From a checkpoint of a small segmentation model: 3.62M parameters, encoder patch size [8, 8].
Rows from block 7 of the encoder of a small segmentation model, named by matrix and row number. Rows with one number within an expert belong to one neuron, the router's apart. Each number is 128 + 24 x the weight over its row's rms, rounded and kept within 0 to 255. All counts start at 0. Numbers have three digits each.
Before each expert's rows are labels from the 100 images, of 14848, where the router gives the expert most weight on average: "responds to" is what is common among them. Only what is clearly more common there than usual is listed. The data: close-ups of made-up surfaces with and without defects. In brackets: how many of the 100.
# router: router (encoder.blocks.7.mlp.router.weight, 8x128), inputs 0-127
# up: expert up (encoder.blocks.7.mlp.up, 8x64x128), inputs 0-127
# down: expert down (encoder.blocks.7.mlp.down, 8x128x64, transposed), outputs 0-127

# expert 3
responds to: woven cloth (31)
router.3:126174158103114128130135125122148112139120098115124155130119157152129092140119091087125149140108129125117111150119117124141137131123152179108072117140153142138131102109113082120094115105129162145109156118146109172111106166098150083140105141145119136149198174101096094108177184146111109080143142128145134115116159126131100101107146131136117105129191132134097128129124161125132131138079
up.0:129114103142114107175144097155128126146150156122112154192104120125128102149116130136154127072139156169134146154167138190116145084141105143112142152136117157129104172114087079128163132130157119118115096137144132156122138142145134107168131131121100142122086131100139150165137113132126176121147120116110125139145128118123062145147100104162114150106136115117128154177122141140108081166156
down.0:115113117111157111104063150158137097104173140130134142135135136137132143147120121103136124155169172168126108114122135111151130194218078117117134126135120143135103068115126135098089125151083107187114169124154135124136113098099121161159134118140130103139158134109136153130124161118109122143111111091127155131102107131135112105132124112145093116129133103150122158128085123129120122098150
up.1:111081156120125119139179146163120124156116086142131140106135106149089103086123138131109128119141121095160129131123085125135090126097121110100135149129142101127215132094124127103123131143173164143125120097100137139140117109154110124147080126126082155133123135110144158120130137114112055123138126109093154099144137141125090114153192141116104135139142101159100094147089134118121132155120
down.1:134122133113130105163099088121099130198105124146125141135129156131172123167129123120119130101095142142175120120144121139125123131011164132129132128128126116106125161124124122116113129132101118135114061125141115133121134201088113146137196142133081137119136115119114131151123147128136134133141150043132133122127125129110121137142137160080150127128121113114131128126138123130140119126128
up.2:123134120121094121115130111159144139133111188125108120133103178133136172174135095115152116151101111207128116165114149129125144116168080176147194117115151147157107094139127157135114159137097142150108080104125159087128142127143107102120139126130125118102112102120168123129137120111135133081141127092130138149126140123150177126132110116143110154140134100110161099135120154157169105117139
down.2:123131111126140164103127116112194118095196136141129134117121096117091146134139137102085103149090171143069131115045092144110099154154151118135102115137089118115082133158115104119086129139139092137144139135144123106166113082127134111179136124109143118114160135122138139137140113114142154121110155175134102097124150131117101156146141134124096132128126160133114152131142171105129140135131
up.3:099124142160148138111075129151124137132178171140149127131130195121165181143122147116134124138114109139135138141110123142148105126152110142145124107139124125144086132148186119171133144091094102138115118112138132082122143112150147112115137118144147124106116107137132083147142129133160133085064109091102123162140142140119132106095122128117172125066126105111181165123149141119105117125180
down.3:133128129130139154074072146165155133107186132133156131088124071134107123102138138125085134132094138103064142117117102112110159157236143106122114113134111102120122132133154130132125097106149130092121188140116137118151128098135144131196147115135155140123151124120143118110118117115146158152132107134129114134088129131127122097126152157109120114143123125104142119151130134120123164118122
up.4:137212132104090116154176114127141106135100173135129119153124128145126148132114116098135101171118088163128108142134118122128159102144163141118119125127139117114145107142083126153121185123092129154113120100148183114142062166117087116108107106117133107100118120140123135105108160129124125117132131102123139112120129139131147099138135120131130109172113135139117099106159178167203130143109
down.4:096137096144112083196078122127107127138107160151169140121143144132144113157123096142098138105088174125108112114092086140136093137087105152117137117155112111130038137141088128124128137119099116143143084136202122143120127144160108100116150126119130106125148134133112124146131109146137155142109152096174103140126143157155143134124116148109152151129118156117121140125125177125140107139105
up.5:120083130106160086139156130132113154133113121109117137118104141116096102136105144115133139101103072069162126135134103157116122098121125141110145188147182150140140170107116155107111132106167185124143128104130178122126140099162122144141112083125112152109125094139152146114126128126099113127152145110104146100170121123120077138179139137145148123139124072156111086140106125147163130131146
down.5:127125143129135132151079114125114112140106111155134142140128135109125119139135076113122125126136156183196137112106153141155119163075157121108122127128114158097138128113100085133115144144079111179112112130169149131152105168096117126159193154132086129124122137107125141146100150127150085100137165064138150128130126163161093122125154132136106120119100128079118145101141115152152122114105
up.6:142107124098174133163186120167154138131152123156124127122105108095114101082107139136134109124123109143143104133108120117071131143121170140146122172133144155144139160068113125078122115129166128125184121118111167113142105127101121155111138108108100183123137117126151137127129156103116121121178120148133138090125091149089106124147137146137126096124144085154091111095146119181159143119137
down.6:125130133113140093148091135100117124136115137144116122136129151117149103147146087138128091131104193138115123132127166142158087137081189117096123107146115148127134145130090075158135178143067126151140108123170137109123116181113106098132143134113130132107083117122116126142097149113141136122096171082141144123142098175113165134117139112116112130127119116129129137080177097141175128116120
up.7:133118095104112133070137172146160112104112115133138112145124098141164142097153130131110127173084152128109129175140148100160091136096094129138127113105104105169128086154170174129079126139132116142094137138156118109125123113109136110120129158133204084133117124116116123084140114105135135178129186125142103135131165138099105134134141131140126149125149124125165146131083131122124136099091
down.7:145140150111114127121147098092089125141119132120127106111132119129154139147166111136121138094149107118137145130155114129128146115021162159156102151139093105101122129138143121098103113170136112106113074136088082177135158136121127150096156155132117146142156117133145132109122143132152127141149141116087134128092117083107086133160157169094152144137111131111157135147139143108086089150144
up.8:155185133111084142104183139132139076145123141130129100152156070153137116064105098122101138177131133167140115116160127103125141106105152106119102088117105108122155072165131142149120140133108117140119130126132156121146095143080095112113112155120160072130145129174093148094127125127143099186123152134137098128126109130115131106127153136110099124142123142116125128126122152128127161133097
down.8:116141123137124116161105088107086139165114143139117145088143144136173127163156134137110136103093127103124124127154085158114119106047141158127141127147127110114099159149115129118128125122107109107132069133167071124112148179118100134099163145128113131134133134122100131148140113146133160150121164057121123164110139105123144112124120171070150154158132138106158130141132139095106116135154
up.9:129131134155171174126140095157106146137075145128124119082093148110138143157107154139145121142146112126128108161133152102148160128149130155148163157132121121175111128084082152105136154123106121132148127092132111136145108151119138128126127104126098136110151123113152166184123171135146138114136104108173138112102092125093146116116117162149118093140115095130111094108161081173191156135099
down.9:117131081091144092129081119186126137150168138140142150147139108115107130146157132115100117135102149136076116129046111119127090127173108142123107109121123124121085126117116069158114130172159134151120124126145148139135108162130122107233126110126128145128136161125135129093102133127144134122107118118177127110105094130122122114151122123117107135146104126128112130097142128140139170128098
up.10:148138139163133091143140113150107097135114161102103113123150140177133149154110112131167137175152132170118123089102184098118144116172144139159121123126105108136111089114095114125168182135138118145134057089120095139146108137135109129123113122141124152143177125109109148164093150109110145148152134135173129125118094121158142134116110117148103105144123155121126111119200101152149132137100
down.10:100123080083128153137120151152098110148156149116148155133149090111122098137095152110096117180108180111110122139075111120146121117152095178129125136131139112154056136133097124141081123130144141153151182129153138123134098130181107105168112086106162131127116115120129149130159140132124139105104136145170123132125101144099148129147116144130114169126139139160116128122107137102129163180129
up.11:173141123126080133141175098101144125130127195104116127136135128152131123143145136087138134139117105102162134139149114108141131063115148133121101107149105113137107147148133115167148181187123132120136069127111162118125121147154096139138125137105197111118125135107102138127126098102146148144137171095136114101126154108134105121132106163110166142169146147129152143152162102140109129160080
down.11:115130119141091150114059148145090121127167151121149128109117106145140158143127110124085149141158154159136129130120104117153116126166055157115150129155148125137087107144104120107099124124099138176134166162142110159147119093128099142152115147156162116149149130112150126093137150135135086130122124094124150122033098125148099105136126168102122139147128124111119155114098139106113126105134

# expert 1
responds to: woven cloth (41)
router.1:105164110106133125094128119140118085110100110131128114134097127120109130121061130132123125120161153125138124104065161138143093137126133126082111139140150109134128107127093157113084142148141138123133142119136131142113090132107110142133106131104103106158161136111133048117131164135142121136134132131146113110096107125194139161140127113143131083100150143104066140163130143099119191163088
up.0:145121106149136106105104106143152151149121160120103120090123121141089150131109129140128136165136120180141109127115168119128135154154079186158200160168116099145107119114150148107089151119134125149106100112126113111146166146129143156143131124171113148099181104110157123145155142096139139115108128095177113120118134120147077156098118107158119119152161114090130118152138167126152117129164
down.0:134122136127156125091213176121128116229124135155145125091139163118110120076098164134136128119120114130098109123132114109138107111158136144139118130136132162158109109135109106140136134102121158108102126086103146127114102100148122131118107112153138120125111147133123145146115122121111101121117128149153123096098128140160062136131147179178132139137143118145091090114127118117147168159155
up.1:102137094142150152105094101143115130125115121130135144111122144114158157164158152111132153135132135177105141169126124148171112145205110129153126130152125086125092135134114088134129095143096094129110141134105096128138131157146168133145160151195129171150111155122131087130122185165139151074095079109146135145136151102116095124090103131145152129125118153129135114117145151141111114132128
down.1:129130113110114146084164152136122142251115154129097123088133141126125107091109149150122134131153115153138130134124087134115119125156132127135117111147124120151169122132109083151139142128112134151108120109159138136114114119117149124145114100119134137126120134143124112119133144129069138137134129089113117100142123145129055095124150205176090128134140112113107115114128146124140188144130
up.2:130140165108130129142184110143133130107104151117114144137109127150131131103109142132138145163130082160112149195104094139123147081124136113111135111130124123123140139141114073133066158077126139162086108111126138137090081092172123134122133116134124137122132163176129151113095146125152125107155138118127138138132126103169127094128123129152121096117129136132141133163134135178103064188140
down.2:121135106132159150151100087104119120140100140118070177165159128135114124118105082170088126080146146143100128150173166160121117114143136143112143140120118145143147134135137127122135145100128118126108142130102137192128100178134107146081181124142087108136114149132112108125151153121138138089140128160143102129164099119142187126086122095094095111109145135085116107126121107152130147140120
up.3:156114073179082137098116148142155126134113131108123109168144103117127134130117107136136149106097102120126114134130106123131145135090115172111154124199082138128108094136158116119099114129157109149146184134117108128163142129158126110134136108145134096121159095113129122137155067123131148183168149138159086110124153140163145176118108091129123126148146187124117124147143110132123144100131
down.3:124113157119137177103137195149092143167144143118105120080118130146146127125090095191121121115147150112159096132130110131139085174122136109136132111110100125155085070129085117052132124142138128125131111111107132129143151132136139129080102130117133109109108120147107131137151130139150158149120151156113128100095133146115089102128122146154117174081110131138136116117099178140141131145160
up.4:139155117127111133132146134120143092141104121141127129211102100130129144150110139169115112137093134145112097163138134146126186114080155124139165100177081173152139134100133125086115111155159133183170175122123108164136099134119127111133083133123120099105145112128151096128128125114145113130158146167113118102110118161128112147147134137091118098102109171125115150109123099136132172114115
down.4:097110116097129130144101183130105139139139140113114127082112130134128116136120086147101138093104150143202119129109111137114098142096139115117158113097133115124110145135085127120130110125112117120131206137119137131154146207139118127073147142142106147121133122120126155134132121167184132138116166156135129163117136131115158138138104073084172147088116150128165133124139147120146096144144
up.5:147175117124137126128136125122133109111104146142121123200116110108134131106116117127114123128110164141102099186143141146132183119058105146145135108167084164156135094120174094088128115157149126149130178125148106148131112148129120092144123089159132087107157102130146098115153091105122131140146138166131106115140149153133149113140139104129117115097141195140140132102140136123138147088104
down.5:136116118089120158131105183137107143142154159109123132102135133142135115132087080143107135046114154129202130140139105141128110161093139119126152126096114116131090125133089082101136121138102127124136171129113130139155161201142138127094134133154122120128125122123129132129132128138165159144133177167137125122128099149096139110127101060106168147098126131145136123121131159120138099146138
up.6:088112098129156103113137157157142140111138124121113109164098147137155139140135164130108119108107135131090114198116108125165129110067095194138156119119135141165137168126156058115122112137146154156130114113145082114134123113128121076124106099106164092098163087130156156134127097109108133125160156155144127125131115139120178139137124117137137105109127144116119091161140087145129125125127
down.6:148109109142145136133117154149165140122118141110103077142124111125119143147091108128091126091124133156178145121149137097164102153095155153101163120103089142140115113148103097083121116133143120104106106127092134123153142175083150118074144127160103140137116110112114150142123160149126168143132166177155124142158099144076161122130100085145152121140106117128123115149128128195142101150141
up.7:083152127109146138085116090173116119100135125109121142143111154140203133109131199095137098137122127137147128146126109137132097110108119112153113128107159103110130162125136067130115119076087156126120134115120145116098153105144136155118120105148139129128119147146153148114125121151128165102083109103140156119166149086156127095088111115123145146136133134146146176173114167124107126163165
down.7:138122155106113139163126085144190143147103121122107163149139116148129142143123098182112087171100098111119155160166142165127217086141120151127132118143136182104157140155155118090132133144140127121088083120152140116134115127143115122182158133119135160107110143126124079111138132132089150121116120113122107125156117126106112131123124140164088119131120115160103139138112121148107158122096
up.8:139104067184138101103116147144138119123112130133152087106145142125103158125131124117108128111130134133144128142122152119142105158139122175133154148150075138154094121133180162086116131154147098119112094112150067119141161127144163110173150109147117112108180103128134110175174140093135118116132141111157090154132147143138131157097139097164122135131132147080146078111122105134131100109136
down.8:150122113147134131097151201139108132243126140131130108064144140119135100108103146152127119133143122144150147125141124122145086145146148132135113115136102137149116083129090107112132110138144122143125145121102135127122130137123132123161109136120143120121101110137103141153123108118116115142125171145137124076086131141138055095144128178174139128121127124110115083120097139156142151142167
up.9:172165120165116160089120132108134167137149122114104123145118128113129088144131105128143145141190134149153132078165184136100120152124090113094150154167135119141136068116151144117139127106151165103151140123079146101146160123118121147152120123164112069157130128117125124105139095156115146145114128110118155096141149112110079123145113099111088156144127125117125127148132148143173147082140
down.9:121127146081146082157093114107124119178140131162147122102138154119091164141096140094117120091073109110164127107133119086114101092086084111167091146123108088118137103134119116126100120143109137125124123118156133139156114167156150117107060132132164132116162146129140133113144097129148085149113146158133139130114122135128099122130156085101161135163143137174138136081141147128143114103142
up.10:094157131109137147104141105111103174127140116100120159138137127106133104102095133107129159128155144143179147129156133132084134117101087099106156122155145095157119100117120127144103126133125191115135162120086189136116166121126139139131135132162115115156102185142140138096124074177136119155100114106153158110166120107133073094118133130112135153128135104139131140180121124110118169130113
down.10:155111100085126106108141148156148143212134130137137114127158164126071160137121156136122125098065137115144083142098098130102163097116104153169118125136109102125142124129138062128132141115092137152136098109191132134126110140130130123111129109137158107139146128129112086151166144121105089137142139161142129169098114120152128097114151147110133124133117120144129079123131140132132158082110
up.11:113106125137170116112145175110138095122148089135114115099125099173121101110133127129101118115153122099139120121140127121130087149120115138125125158117136142157169134110152128094119120180184141087125142115103140138138135080143125119144096116069116103137180110130126162121109087115069104166163153121117129103148101156121098139192147099123122119133160134145104081148094106150117130149108
down.11:114125109120157115108098120129149122162117125142151111089137148126099138161111133109126137056104131145202143127129143131149128132075141137123125115126114126107125130133110138098108113102106132147127177136119111134155132255116132126100159143135103122140135129126132132138122124141159128120140157138132130161103120133141143147125136024093161122128147132139148135119142125133131121117135

# expert 4
responds to: hole (58); circuit traces (52)
router.4:174149088162151126104106147112112152119153134127119123144170109122149145127127115116128114133138123189130129121153149109114136154136125163166082122116100078125129117130159107116187160111130119126205135158131123086128088115139116169158157118152123113088088093122090150137109082129140128150083123136116153167138142125139130100119134125135126151133130110126154150096132092145074118091144
up.0:083146099104155109123128135091146096119120101134134132120166153105110133129091145098150118096149121187147110110094112135116126120112091154110099184125182158148141118137115108152148105114109166082124124149125167156144148098133146136110163102167076159110134143167109113108084140135119123128142122119184148120160121131116121136113139113113154112100147107133089057111129145133141136129112
down.0:108154130096163096136146105154131145147115117137124102122123100140094124104093133103069141151083131158118139151124074140155111169161118162109122153145147171124160124130090109122100141086136141130137112144146118120134140044124129130158108130115117123134129126145129128127118153153074104153121159104162134050111120159121091129158129118132100115162144128134122154122113145157178116109127
up.1:110142153155168145105132145079091128134085075127127104155144151142089124153132147129143137124180126144156114122097135134159173131119108133117110129121140126145121082113076129101124132134129134100117082114144168204134119116160167075136146107113095144143111151144114121132113111107106122101166128121137124133156129125162097122166133135152171105137100127137078090121114146099119115175119
down.1:121129151081132084120125145122159148126134104153125117166097091143082102109145128142101132137119147143125093127107113125122123178181160137151101117149158154060125090115121097114116122136134140166108152124148116163123096105147139083160127127138131136128131130131139103114119167105101107128145162161154115106152089143159118086131148112135174113154110113139112104115107137193160142077141
up.2:125141157138146119115127143147086135091135157104131119175150163132173102086138145097131154135179143146132119111098182131122098104091140093124075094102121128126100122165135143161130112136110133126114164127126106134091135092129146126125104151135175084143142159163106105154124168136163155099098140112112098169170122108163135125127124130140148138112144112112160165108119120123086098107157
down.2:101118129113109081108150096171141117179151141129141088089147092114167127114149132136127124166148115116102125153103140100131118160117123158116133120148136094146094107132132138161129136125160134151121216109136084143136128067134114091204112125145120140131102156124147123102139139111182113144121142130137129120119119132125088125094136208113123126140119125095111148116131135128115149121126
up.3:095139151120191154094118138101127154118089089141132164118137152104115151127109155107145098082137152163136089122119134127179153124111116160126093176098189151151123123130130110140147107142117159081129129141129162112117129109119152103125162129159098138113104126196099122114091125131115136103124128118154154143140131115128127112146142138103191092132114109153127088134088152119145106156126
down.3:123144143091137104140155154142164142137125135143125092156114072141097125081102138103087120145132148154124111145109116126151080166144128173110091120151155153127131098113093119115128138118126140158121147123134096161117115060160116080165097089126135120129142119131133107090125168116112114134140168134145137074116114168139083140168135152121113110138128130131091137132136153138146163090080
up.4:114191111126123113144133138100140108130117151146136139122132161106126126116146105126132118094153114209130110113099122159070099137158093121097125181123154156121148119140101084132131109089128118102132128135129170139151121130130142133115140112158075127117106138140112127134120151136098117111139100108165143118165097146111184108084151081109114118120138115121091075114163166155162105123136
down.4:131137098114163099132151131193108127133123124124109116144145120129121143119073103103106148130115107160144154125158113125133101164152109135103122174138147193128140137142135128114120154097136118117126062123133105135142144103066130148137138160119110145135135107130125157131107135136073134147139122116138119089082110137132123146173117051107105131165124129150142159121116119177160076112153
up.5:121115150129117086153128114099083126142128092130128112109104146137091120189106129150137121169169175158151139138128147157117150161170127089117114128138107119127121115116089132128104133142131124143083118133141116172168100142145133093187124168111123132126089154107134101164132135107108132075137136116106125142130118143116048165127117126139118110142128134108095167178123097115097152133135
down.5:132145137107136116122139171124096114120202123161148097102121115131145112150171092147119117135134090121141131110112130134146136200097135179147165107090154138109107113137113110096111089125150119101120161113130128113112104114119140105112140147136141104122077116164126117090127097094107136141136167173106091149109140135139131095133131144112165078143132120119127132120114159166144067098153
up.6:100108146121081138108139119158104158133151126105119155144155109145132121115113128136122163116145139104171190137124077132106116081108135116109100111137129068098141151154125081170149147136124158157123139105081131139115158120165113102133118146098112153117088141143117097076124071122129121097104138119122134110121152108139097135136126171116135177148136154111182149141111127112091107156132
down.6:158141176126111147115105071103117120135086124150140142145123144135132128155139127104106128088182189143180124157141145138125115102088089117126145118088126110114119075103115126164130128185086131100118073146149103165108150169114117133122126138147167118141099134136120154141133111140174130182108128128125136130110132132154128126102121100094149117146136141109140144153128124108143103080095
up.7:146133127129108155089174158130131140138098108151146096113108089107102136106120146104079114153119110138167119144136113098160112141061120117127141140105095128130169090119125138124110112148127120112126165127132118164130115118083144133138109131109119134129123141119161125123144126148122047121140145150136155093144132144094081113127224126132114133149126117154104101132082084127103160138109
down.7:157127143165138134117121110179089126179166138132130134108141131123129132145116086141113136108129171151199138137153133135104127146107115111127146133131136132082121148112133143154121120101099125141123031128133108145139122121093100117145169117136136149129113109140129124166115140134129135142132122134143134095118144125135145130122131000094151136118109127104128119120142140140137086108109
up.8:125156121111112137113141174159149120090160127124125116159135175110139112105123131106133143137119104080154143096123070141082103096078116108134078100115116164142125133184122144134139121097119107118147134127141138120089157088146167132109087084121125137126127141145123109127120120129139137150127111142132084148203167115116143161166138100151131156095149126146141151122122087119086105120101
down.8:112131141170092107112133092140127097159095136120124125117140080118121108128129124109093137128200161162095115139111171121118113148132120105103152125151144109108147101116151142159106146116103130177154123137093131163152109121131117157186151162157117124133120172157155143138123172129174135119120114112181125078052106113146122125100125109110130140147111126093117142120113111111164129112138
up.9:150151130115143160101109096122108133146159139159171148061091088098130127110131123146139097088120135118114090137181133158141147175124142131141117131158113112114083151122153138138134128136094091111154131167148088101133104101086163161133165185121112144124169093132159161146140134124137110175098101154117116091103110129128107116102152152116122095124125137156136156119134141137152147107135
down.9:119142115135144107076171137180127136220177137108122060036139059134149126126124110105124126171124102128132151126118113113117126160099130135124148125143129147145152126149147134153124130120143116126119180111115111141129138068113155123208138127130120130131108134127129117100129123123145132140139145117101128127096139123131108131153116158117086150123137132116132145118124121127122142130107
up.10:125166116143121100116108139105110087110084091121142083127120157096077126185103124130125120160128138126146116146083122131130122119145121130133148129101102170143126121111122101118123161099127101123139073141138159157119133135166161124157150093121119164117113135134126072159151130098111125128190117110157095180185144143102141147150140107168151125087163145129112124137136147149125087134110
down.10:092129156150128117123167132156083121130124107146106122110114116106111102140096096130129150125173129170111092146110167124123172152153132135131125139146143177088104079140135143132120144108140123140098146114106138153152096070114130110125143124144109122128090123163146114118075159134110159113131132108147089082099094113158137110153140097133127084165110108120098104081124130173157087108152
up.11:137164141122092116112120140136132099092126155126135111172135200113159142142143121125098139138119147131134116117115101151068139080112103089126115100080128157126136123141149092149131117090103114118119110132140135142101149113124207137140106104134135136130104137153126061120141116121144109109130129132162079164190150113111157119134155112131147149077119133097159142113149132132094108108109
down.11:113153168161104114137150105184065114156123152131134102116161088102140116128113091153126153124179125159128125158140169127115127150141127136102139167163132128110108089116124151162147147102116142163154095128103111159160115094104075131131137128143114127145100127135152134128104151154144136166122121112147117115049103138149128145099130088123096114130105131105132156123138115163165089106123

# expert 6
responds to: woven cloth (41); circuit traces (36)
router.6:090071103141150143123116132162156130130148157169131089127142106101112156120137138174112089106133163181127116109107162129118109108111142083186130136135140107104130144111104161112166136156122147112162150082112152120113116116155112178155129141171132091130078138131110127149118124120114145131142138112146112112145113130082174125162112164138110144149089135099110165130116113110118149138082
up.0:101156158122146170174187152133053144107107130109120108095140095113125144076092112160122140153135077109173119141117132085095185124113135157130132096103149123131130167112087137108107139096126129109159145099144146117128127136125118129100114076141138106125123137152122133180137118122094124134169123098141135175160141139143116140134122162135134146143137131163104133102118132148147139160129
down.0:126130137109118077140101144053101178107112138144075096150125133126127167098133095122134116093108112134145134141146108183118132123212141133113141115116125114132163128141148134111130109113147130111140083135210111150142104117116117114090161126104172106123124132175128144145128101130124148156135145121145122132117151114090123119076112153124155101147119132112150166122108127155145122138125
up.1:142101135145092149199164185150091158130131141134129118116124135147120117108153101141142130114102093104185150160088098118117149132128154182150151086114140122141105132153141110104096133090177104098132113129137166112135151129173106116127083115133161123100100101104148151145146116083097124125152140107108146190099133148127146123134117116145131147129149143148115125134087140135133102156143
down.1:189112142100087105128128094066115114113145119107121095124128139139118138113146158111115143161136119136107126166161115140122183077077124129113152123136121129140157138146106144138153138178128109122125099110179093144102138137159105109161173119117169100133106118154105162097150094163153130151140151161106137137132109078129137151112098153108151114127122165108156159138124107138097148104127
up.2:124124135122145125158123110118126095132144128177189145133126136106123103123124109125153122115148187161142130132089152153129131144157148128138124116158130124138012155160144099178124127131111128134100120134145127100121151094130104137128153112187160116129139173124114135159124186143166115132100127119119123173113115158130123134105139138103161112113154143119136126125128139101177117092143
down.2:188127128147137128039117125130125132185150125131148106064123123130151121138148141172128126172101143122113116135133106109143151125067115117135115117112109149161130126121131132113123098131175117140124102126094114129117127255125143120127144119127148116131123137133133139132143123129135102137127111126115122142093113120131065127120132150083133132126121144113132133123128135107110128124144
up.3:086134158093144156146114123167105150111122170111103144090131147109147152134114107149157149134100112082172122160101048141130149122133106152127163081122136141134102182141103113139091150127086136112133127121142169102114128138103133122084151122138172146119121151123124108141130142135108153106141123097156128137127153113116178108125103110158161127126113143143101172143123165125147099182127
down.3:150129118160102106105164112096145156123140132133081126117130099146098131110146116114108141162133074158137112147128106127124173090013123110123164097120109136130162115138116130146137132142116121128121111112163127137127101178170114109154132118131183080143119140149120149154188125136149116155109137131102126137120108106154146103108122119092154122127139135107126131105151152119121178113135
up.4:142140121110130147060091106120119112128122126160133098123135102105115166126146134104083125149160180164097114137117164154110112146082138126152115158097093121094154076104157109104126119183126104147130161118116118142123089138098169133155144173133135135122166119155141091123151132120153111129116139186167089121114127126125113113099147139104132131125130168102152138091122152121113120081143
down.4:135093105121155139114080139168107116181126111152161142092124150115136124120127123161154122117106180106132118120116121129155100151217082138134112125137119116118088176112158121091105128069171136193114137128119141119127142172133147143105114111142122138127137123120150119119137146118094132122129121110168117155118110148132093119126130194094127119146091110125116103133103123116119092127154
up.5:155131141134124160082157150110129086099123114157134106118128085117092138081147155121106098125151148133130095136133172118120117142079142149160103182113107117135157082084149144096163128159150146129129130099128138147133087115160136108135115122158149135098164096151141104135138130109167097148153170158114113126120135142106076128146151133156133134095141149150160087080114126147136152095102
down.5:123120117085137117140067133155087121169111137127143128143127146127136137087123118157139130104100165115151121127125113143141109145255125143137119130127126114132112153125164119107106129092171129175133120127161117121128124118140137125093139129129129142124137134134136111104128120115100128129131141114139124127111127134118085130118133224117137131138085124126126116133113112134116084117149
up.6:142140153111107178097196136130124122134106117148129123131107076099093129091125138107080122140132131150174141129148140112142112135066114119112122157104130133123171084092117142120122142165150173110130151124097148121121113140120092132125109119133130098131126126136148153119136117146147060138134156145125150106149140144093071098127188164118127132134120102130138113168066127126127162124118
down.6:124126124070144090131105125132093136144135137155140130111135139127144141098114114164142127101098173117132127138136111146130096156255157147137136110131124087130103157122158128125114116098161120145123103136160123137130126143140163130104149126137129146131119124135137117134117103118118147146122128090137134116121128133127075122118120193130153125136099138115118117125125118146132094127139
up.7:100128126117174100133140122146113041113161134126101114132151098161159120146129126100141111146117102151121150139123122121124117141150119114134129147169105125194131142116115139130140133134105090163117129126158101127172125126105121073145133134140118153075121120150078113154109119086134166137111122145140101144094105135148111158145072116129108134106174153118121072102169101100157136140138
down.7:105134102163146159175116143175103118146107121106140123142104109122127135120132134106104139093148130126129190118138113110132113146065110091102107142147101157112136115136124079120138135156091123154158130158113121125159141111125113161122125163131094164143165149125109115115147137175106112149141125157155103116095156138123211122117152126158079155114122133134144137166135066156106121131132
up.8:163136138131115154103187148134132132145118113136116118144118089113109129098127157111084121148132126120139121112170146102128111140075106108132112154096117113135202078111117168111135127155146157122146142108109129140122104139104108127124082120125131103135120141126141159116151133146127060142150154161092148098144124143098106095147207143121111128140096097145142099135075113099119160136113
down.8:117120127070140105137090134135082134135124136147144128128129143125142137108112102152142126113101162108144133131132120143143097148255143136132118121126126111138112144121145125113114125080166130153124114126145131137134134132140140134108154125133125140123121126142139112128120107125123159128128125089140130134123137137131079125122123208125153118130105130113111118126129121141138091112140
up.9:167139139146096130150145137128153112132114137141150112089136099128118131079128131131133106134114119110155139153127129078178136090107187162145106129146117101118081121134140120149171179142140141131171112134112104158126100127144086137091132116110128136099157108142127157129114116097163104163129159130168145097080107122131076117099133171118160116167138142127134105115147140164162168135085
down.9:176143111123137088091151099107136119174126138125135123072140141153142126119101149127114133178075114161129111143089086095148147136081120134130165129140110144164113118107123154124115127124184103150108067116106116124111138248132126102138178140134125127128139118114110137110151117132107111144131130115148130110135121123119076143141141151124145118131119164121142153120139125138135126122133
up.10:066142117105116124186145155110080133123143137104101117126142134170132157103110131139111157151123101129155149118082112128058153095167121146135142080106184142153102171137100139140104122094111140125136102094143154115126152117111128117116132068133178152122123099162105128139111110099123129139142127126122140183115124127118166118149111155127135158096179132152123115124124118144129121156147
down.10:183127114169116134113135149124139140095109128136115103079128106134136129119176146157112134162132072149090144143145151123144195114025122084097145118096113172147166108150145123140135101157100129103131133117148105117144129149141110119132163126119152100118102127143133157158163115146137112152128146128142117173109117106130147131090129132159115149138128160104175149142136130140104119119124
up.11:125174142121160158093137103137116084140130114165127140136130101104132136112131133123098100133142179182131112123148160123125110135092099136141114128125092137117154059069180116127186128162110136129123126117120099097123116137107152130104144138153145122107167109163131091155120128141162104157113139167154109133110117137082098092099164158082120142102153133137150133111136129115154147107102
down.11:146124090107154104106076131161109126187122113155153132099129110117140131121115124168141120132099172104106116111125122146141108197195107137121139118142115123106119194122165105093112122060178131186116104129126126102137121173133132129121128141131130141120124127114132111121131138130102108124130094078143130159090129155118080112109151192123111135128111137134129115130127119133118116110149